config = dict(
    encoder_arch='vit',
    model='masked image model',
    dataset='simulated stained blood smears',
    train_examples=97500,
    image_size=32,
    crop_scale_min=1,
    horizontal_flip=False,
    color_jitter=0.2,
    method='mae',
    mask_ratio=0.75,
    loss='mse',
    encoder_norm='layernorm',
    encoder_norm_position='pre',
    encoder_activation='gelu_tanh',
    encoder_mlp_ratio=4,
    encoder_head_dim=64,
    encoder_fused_qkv=False,
    encoder_bias='qkv',
    encoder_qk_norm=False,
    encoder_layer_scale_init=1.0,
    encoder_parallel_block=False,
    encoder_inner_norm=False,
    encoder_moe='expert_choice',
    encoder_drop_path=0.15,
    encoder_num_experts=8,
    encoder_moe_every=2,
    encoder_expert_mlp_ratio=2,
    encoder_experts_per_token=1,
    encoder_shared_expert=True,
    encoder_patch_size=[4, 4],
    encoder_layers=10,
    encoder_width=192,
    encoder_positions='rope',
    decoder_width=128,
    norm_pix_loss=True,
    decoder_layers=6,
    residual_init='zero_last',
    optimizer='soap',
    beta2=0.99,
    learning_rate=0.002,
    beta1=0.95,
    shampoo_beta=0.99,
    eps=1e-08,
    precondition_frequency=10,
    max_precond_dim=1024,
    one_sided=False,
    adamw_lr_other_params=0.001,
    max_grad_norm=1.0,
    max_steps=5700,
    batch_size=64,
    epochs=3.7,
    lr_schedule='cosine',
    final_lr_fraction=0.01,
    warmup_steps=280,
    weight_decay=0.2,
    adamw_weight_decay_other_params=0.01,
)
Rows from block 2 of the decoder of a small masked image model, named by matrix and row number. Rows with one number belong to one neuron. Each number is 128 + 24 x the weight over its row's rms, rounded and kept within 0 to 255. All counts start at 0.
After each neuron's rows are labels from the 100 images, of 14976, where the neuron reaches its highest value: "patch colour" is the nearest of a few named colours to the mean colour under the peak. Only what is clearly more common there than usual is listed. The data: simulated stained blood smears.
# fc1: MLP up (decoder.2.mlp.fc1.weight, 512x128), inputs 0-21
# fc2: MLP down (decoder.2.mlp.fc2.weight, 128x512, transposed), outputs 0-21

fc1.370 [115 113  99 176 147 131 126 118 124 161 125 103 140 178 155 136 149 114 169 159 141 124]
fc2.370 [173 157 188 104 150 116 180 102 127 113 150 162  83 105 117 117 162  99 119 125 100 128]
patch colour: grey

fc1.460 [156 123 142 129 149 152 127 126 153 109 123  90  78 140 132 142 148 168 171 164 123 138]
fc2.460 [146 173  98 111 114 118 151 130  95 164 126 184  93 123 132  87 152  95 127 120 117 127]
patch colour: grey

fc1.260 [137 127 128 164 156 194 164 130 108 100 110 123 134 153 110 141 196 129 158 143 103 105]
fc2.260 [136 111 156 115 120  98 138  89 138 132 161 167  83  93 129 122 101  99 152 107 106 151]
patch colour: white

fc1.442 [103  84  94 105 127 154 132 153 146 119 121 123 136 135 105 133 142 139 144 115 149 149]
fc2.442 [101 125 114 125 152 137 113 118 117 157 130 144 109 143 185 103 102 119 120 141 130 133]
patch colour: purple; grey

fc1.424 [137 147 101 154 112  82 132 131 132 148 111 130 134 146 140 111 134 124 123 159 152 135]
fc2.424 [139 140 166 120 155 100 159 138  91 113  94 133 112  99 187 120 136  78 132  97 134  93]
patch colour: white

fc1.91 [157 161 178 169 106 128 167 106 146  98  98 104 105 127 148  96 121 122 130 145 169 103]
fc2.91 [114 129 107 144 148 157 102 122 122 134 153 109 147 109 136 135 161 105 145 123 115 107]
patch colour: grey

fc1.482 [127 114 182 130 142 148 138  99 108 118 122 102 125 107 119 125 114 118 122 119 151 135]
fc2.482 [151 128 144 136 133  99  99 132  99 137 113 113 152 147 141 140 116  96 129 156  79 130]
patch colour: purple; grey

fc1.189 [130 125 124 131 118 131 174 143 137 119 133 137 165 144 142 137 131 118  95 112 150 118]
fc2.189 [125 204 131 106 118 142 135 122 125 122 117 124 102 144 118 132 192 105 146  91 146 112]
patch colour: grey

fc1.92 [165 118 147 159 137 122 116 101 172 158 142 149 137 133 133 153  88 118 116 141 129 190]
fc2.92 [113 141 103 139 119 158 164 146 128 131 120 135 132 136 143 115 139 127 118 155 167  78]
patch colour: white

fc1.385 [146 128 138  96 141 165 145 125 149 161 105 102 136 131 138 153 140 154 108 164 137 117]
fc2.385 [125 145  92 122 102 126 153 133 134 147 149 149 126 108 169 123 124 114 188  72 112 116]
patch colour: purple

fc1.346 [107 151 127 135 149 152 119 115 170 166  90 161 106 111 100 152 136 105 131 105 156  95]
fc2.346 [146  78 138  99 130 107 144  88 173 121 137 144 112 145 121 128 144 109 125 179  88  90]
patch colour: grey; purple

fc1.27 [110 127 110 167 157 127 162 116 169 103  89 158 103 148 141 119 111 128 145  91 121 113]
fc2.27 [ 96 121 161 132 121 147 132 138 120 179 142 141 159 106 168 122 147 175 100 100 150 130]
patch colour: grey

fc1.59 [128 115 124 187 143 142 139 131 156 114 114 147 140 135 144 155 153  82 154  79 140 125]
fc2.59 [130 138 111  99  97 134 123 112 140 120 144 137 180 154 141 105 123 125 109 120 164 136]
patch colour: purple; grey

fc1.430 [ 76 126 126 130 143 112 123 134 114  95 147 124 126 113 114  98 152  95 142 134 175 142]
fc2.430 [173 122 167 111 157 185 126 138 162 120 134  80 169 121 145 133 141 174 146 126  67 117]
patch colour: grey

fc1.423 [143 133  78 125 155 126 146 139 162 138 112 111 157 160 136 142 118 134 143 178 144 103]
fc2.423 [102  90 141 119 153  67 160  95 142 125 177 122  88 127 175 104  98 134 115 118 126 104]
patch colour: white

fc1.182 [ 98 157 123 144 105 106 115 102 164 125 135 155 134 126 156 159 146 143 166 106 116 103]
fc2.182 [156  89 126 164 158 108 131 172 161 124 100 112 192 147  93 135 135 126 116 121 157 128]
patch colour: grey

fc1.417 [158 101  97 140 177 135 169 108 179 124 134 139 156 113 105 115 141 122 161 118 121 132]
fc2.417 [ 57 140 132 126 136 140 101 119  73 140 101 127 125 141 133 154  95 109 128 135 121  84]
patch colour: grey

fc1.39 [153 146 113 125 103 142 177 114 123 134 129 139 116 140 174 174 140 146 148 104 126 137]
fc2.39 [129 166 179 132 127 139 100 162  92 112 106 126 139 136 144 115 139 145 132 172 162 109]
patch colour: grey

fc1.342 [ 93  95 140 136 145  95 148 124 126 104 142 139 121 127 113 116 133  84 141 100 137 118]
fc2.342 [172 173 184 151 131 151 133 122  82 156 118 105 134  98 141 146 157 131 150 166 112 130]
patch colour: grey

fc1.100 [167 146 121 129 141 130 174 101 123  98 112 167 125 154 107 132 137 120 130 124 152 139]
fc2.100 [ 87 150 140 150 105 131 116 134 122 128 139 149 119 108 111  90 121 146 124 145 146 118]
patch colour: white

fc1.151 [147 162  86 108 120 117 174 152 101 147  95 156 107  79 137 128 119  97 127 103 167 107]
fc2.151 [125 119 167 133 128 155 141 129 112  95 173 129 127 160  91 159 152 173 144 144 131 143]
patch colour: purple; grey

fc1.205 [108 117 166 132 109 163 143 126 164 138 140 126 154 151 140 145 133 162 137 157 135 152]
fc2.205 [148 134 117 159 148 114 109 129 129 135 106 127  90 147 153 102  95 110 190 145 146 171]
patch colour: grey

fc1.267 [113 156 106 148 140 116 119 127 132 107 118 114 122 149 115 138  73 133 144 108 127 175]
fc2.267 [127  49 116 116 152 108  98 140 113 138 171 102 167 146 163 133 137  91 165 126 119 155]
patch colour: white

fc1.336 [203 149  96 107  88  92 158 118 110  99 119 159 143 145 153 159 114 148 140 113 152 159]
fc2.336 [ 81  66 114 130 118 112 112 162 121 142 133 133 158 173 133 101 152 103 130 124 138 143]
patch colour: white

fc1.160 [ 41 105 108 187 130 102 135 156 124 137 134 118 124 134 128 126 136 127 138 137 118 133]
fc2.160 [174 115 124 135 126 104 112 132 115 112 132 106 132 122 120 113 139 106 129 153 118 113]
patch colour: white

fc1.388 [125 132 122 146 119 134 156  78 160 128 162 148  98 142 123 130 149 147 129 161 115 124]
fc2.388 [102 109 148  94 113 117  81 162 133 141  96 143 134 108 127 132 104 118  84 129 130 135]
patch colour: white

fc1.264 [134 138 136  78 104 105 162 157 122  96 110 134 117 172 139 161 149 131 141  90 141 105]
fc2.264 [146 157 114 153  77 135 143 146 158 160  88 163 107 190 150 113 116 154 153 143 125  94]
patch colour: purple; grey

fc1.360 [127 100 117 159 176 143 137 152 111  75 172 155 147 124 142 100 152 125 143 151 169  99]
fc2.360 [137 121 124 120 122 121 153 107 112 174  96  78 142 141 156 174 125 100 124  62 121 133]
patch colour: grey

fc1.324 [119 154 136 132 144 140 137  74 114 150 110 124 152  75 115 133 107 137 117 147 112 159]
fc2.324 [118 175 120 121 168 104 141 117 116 123 138 131 155 157 113  98 140 105 141 111 174 153]
patch colour: grey

fc1.152 [122 118 102 141 140 130 168 127 122 123 120 149 122 123 159 160 153 151 160 110 130 169]
fc2.152 [121 144 123 110 118 135 130 147 113 128 131 115 118  97  78 111 122 113 147 130 117 160]
patch colour: grey

fc1.75 [133 156 129 112 128 179 111 144  88 117  75 121 163 126 105 149  91 121 110 125 113 134]
fc2.75 [137 126 144  87 156 172 121 110 168 160 126 133 120 138 138  97 164 125 128  75 116  86]
patch colour: grey

fc1.303 [152 144 116 122 128 128 140 120 101 143 133 120 162 139 177 168  79 153 110 145 175 123]
fc2.303 [133 127 124 128 158 109 132 122 139 133 136 141 112 100 104 118 176 151 176  94 131 101]
patch colour: grey

fc1.468 [134 151 102 117  92 166  99 153 143  88 102 129 108 121 141 180  96 147 140 112 137 154]
fc2.468 [157  47 117 158 161  53 142  80 119 180 131 148 119 138 113  96 148 122 119 114  92  95]
patch colour: white

fc1.253 [132 134 157 130 155 135 154 155 178 111 162 160 122 120 114 180 154 105 119 155 113  86]
fc2.253 [150 131  92 116 119 171 113 139 121 138 158 125 136  99 116 125 122 122 102 165 163 104]
patch colour: grey

fc1.427 [126 140  95 139  98 142 103 145 192 140 116 104 122 111 133 139 131 103 161 117 108 121]
fc2.427 [126 100 136 138 146 108 136 108  97 134 159  80 160 117 163 124 130 174  97 116 112 122]
patch colour: pink

fc1.33 [144 130  99 162 133 143 133 133 134 116  85 157 137 145 149 128 161 158 147 153 158 168]
fc2.33 [118 171 115 105 151 128 131 130 135 143 169 170  54 107 144 100 116 104 122  75 166  92]
patch colour: white

fc1.128 [143 130 125 155 144 121 101  99  97 167 140 166 171 158 115 101 115 103 131 155  90  94]
fc2.128 [130 100 142 113 135 153 127 188 155  93  97  88 115 102 156 136 119 147 135 161 106 123]
patch colour: pink

fc1.187 [180 166 154  80  86 110 139  90 154 131 135 155 119 159 161 172 125 173 125 139 132 128]
fc2.187 [119 155 117 147 134 115 115 141 106 122  96  82 113 124  99 101 126 164  95 132  84 122]
patch colour: grey

fc1.313 [136 126 119 119 180 106 125 164 176 128 139  88 105 133 153 140 124 113 127 145 118 140]
fc2.313 [ 97 143 147 108 107 124 147 131 139 133  90 149 130 126  89 117 151  96 110 162 108 110]
patch colour: white

fc1.374 [116 133  89 123 159  95 148 150 172 123 106 160 143 125 129 143 157 134 134 186 134 143]
fc2.374 [138 101 160 119 136 140 130 126 158 101 131 132  89 109 155 130 144 149 176 126 102 133]
patch colour: white

fc1.330 [132 147  90 157 149 169  91 142 170 124 138 144 125 136 129 122 128 132 204 152  80 147]
fc2.330 [124 155 164 127 125 157 124 162 104 146 108 153  99 142 121 130 130 140 121 114 153 138]
patch colour: grey

fc1.62 [154 147 106 136  75 129 115 158 110 141 111 165 142 138 145 165 133 145 125 142  80 129]
fc2.62 [ 99 126  96 162 144 141 143 123 105 103 114  91 107 109 140 156 143 147 125 163 176 129]
patch colour: grey

fc1.463 [139 138  93 129 146 134 128 137 142 109 104 142  97 132  93 167 224 126 155 164 134 107]
fc2.463 [147 142 158 112 139 192 125 151 160  97 161 121 158 108 182 150  75 120 129 155 140  99]
patch colour: grey; purple

fc1.312 [137 152 149 180 133  94 134 104 111 126 102 165 128 155 140 117  89 124  88 134 107 131]
fc2.312 [117 101 111 123 116 136  98 116 149 147 128  97  93 104  64 113 144 135 127 135 175 131]
patch colour: grey

fc1.469 [163 165 105 113 147 146 152 134 142 101 110 158 133 139 144 135 167 142 171 123 148 118]
fc2.469 [128  80 161 139 102 103 131 126 156 147 131 109 151 115 120 133 180 130  84  85 105 129]
patch colour: white

fc1.420 [117 154  96 140 151  83 150  83 145 145 147 130 161 143 133 110 144 102 149 138 167 146]
fc2.420 [136 151 156 141 124 130  76 167 141 135 147 127  93  89 109  50  96 140 136 134  81 110]
patch colour: white

fc1.156 [114 174 119 155 120 150 136 147 136 147 130 133 145 125 132 141 132 130  67 141 121 142]
fc2.156 [164  95 111 143 151 111 145 110 132 142  99 143  84 152 135 127 119 151 201 126 167 101]
patch colour: white

fc1.196 [110 142 131 124 135 171 163 122 155 123 106 141 180 114 125 144 148 116  99 143 134 175]
fc2.196 [151 163 134 128  92  91 143 119  99 124 166 113  57 126 116 134 130 154 112 181  62 122]
patch colour: grey

fc1.358 [106 150 130 130 112 112 137 165 154 124 147  89 172 118 143 152 133  91 131 111  73 115]
fc2.358 [129  89  98 121 119 116 154 145 109 121 104 108 109 138 156 136 113 138 158 127 144 111]
patch colour: purple

fc1.56 [212 117 128 122 109 168 124 113 130 144 122 165 182 130 146 118 152 142 121 108  83 120]
fc2.56 [146 201 162 154 111 142 107  94 121  82 122  71  62 127 111 179 128 125 132 116  84 107]
patch colour: grey

fc1.173 [144 110 130 107 123 118 121  88 155 112 103 108 150 101 112 162 140 101 119 125 117 151]
fc2.173 [152 151  99 110 154 125 102 104 151 150 105 127  84 147  98  98  97 124  92 136 133 158]
patch colour: grey

fc1.94 [111 113 137 130 161 165 130 139 121 116 126 111 141 138 127 131 128 156 122 133 131 116]
fc2.94 [ 88 123  91 110 106 114 140 133 162 121 184 123 126 133 162 146  95 127 133 101 106 123]
patch colour: grey; purple

fc1.37 [149 145 149 119 173 116 152 106 145 105 140 139 129 149  98 128 139 136 149 140  72 141]
fc2.37 [ 56 129 100 140 129 142 117 112  97 172 130 137 147 122 165 159 121 105 120  99 200 157]
patch colour: grey

fc1.484 [157 116 125 128  93  88 106 130 150  99 120 135 114 125 162 132 131 144 130 191 111 162]
fc2.484 [125 154 169  98 144 148 100 110 112 151 129 131 108 133 130 132  98 104 135  85 161  97]
patch colour: white

fc1.29 [118 130 175 135 119 124 168 146 154 145 121 126 150 176  94 160 117 114 145 147  84 164]
fc2.29 [128 145  55 132 153 124 132  80 107 134 141 162 129 113 137  83 116 132 153  68 111 106]
patch colour: grey

fc1.247 [129 119 126 155  88 166 143 169 169 168 153 162 200 131 166 140 119 135 142 149 132 130]
fc2.247 [147  61  65  98 175 107 104 107 128 164 136 115 151 134 149 103 118 113 143 115 151 148]
patch colour: grey

fc1.5 [ 91 156 127 100  86 167 160  98 144 114 102 132 109 102 178 139 141 147 152 120 124 139]
fc2.5 [165 104 136 122 130 125 141 113 129 155 150  95 160 151  85 112 133 137 132 113 113 128]
patch colour: grey

fc1.490 [139 140 134 117 137 145 128 173 168 153 161 161 175 166 162 164  88 121 161 112 114 144]
fc2.490 [165 116  68 133 143 150 145 151 111 122 127 127 109 107 145  95 132 133 136 104 144 128]
patch colour: purple; grey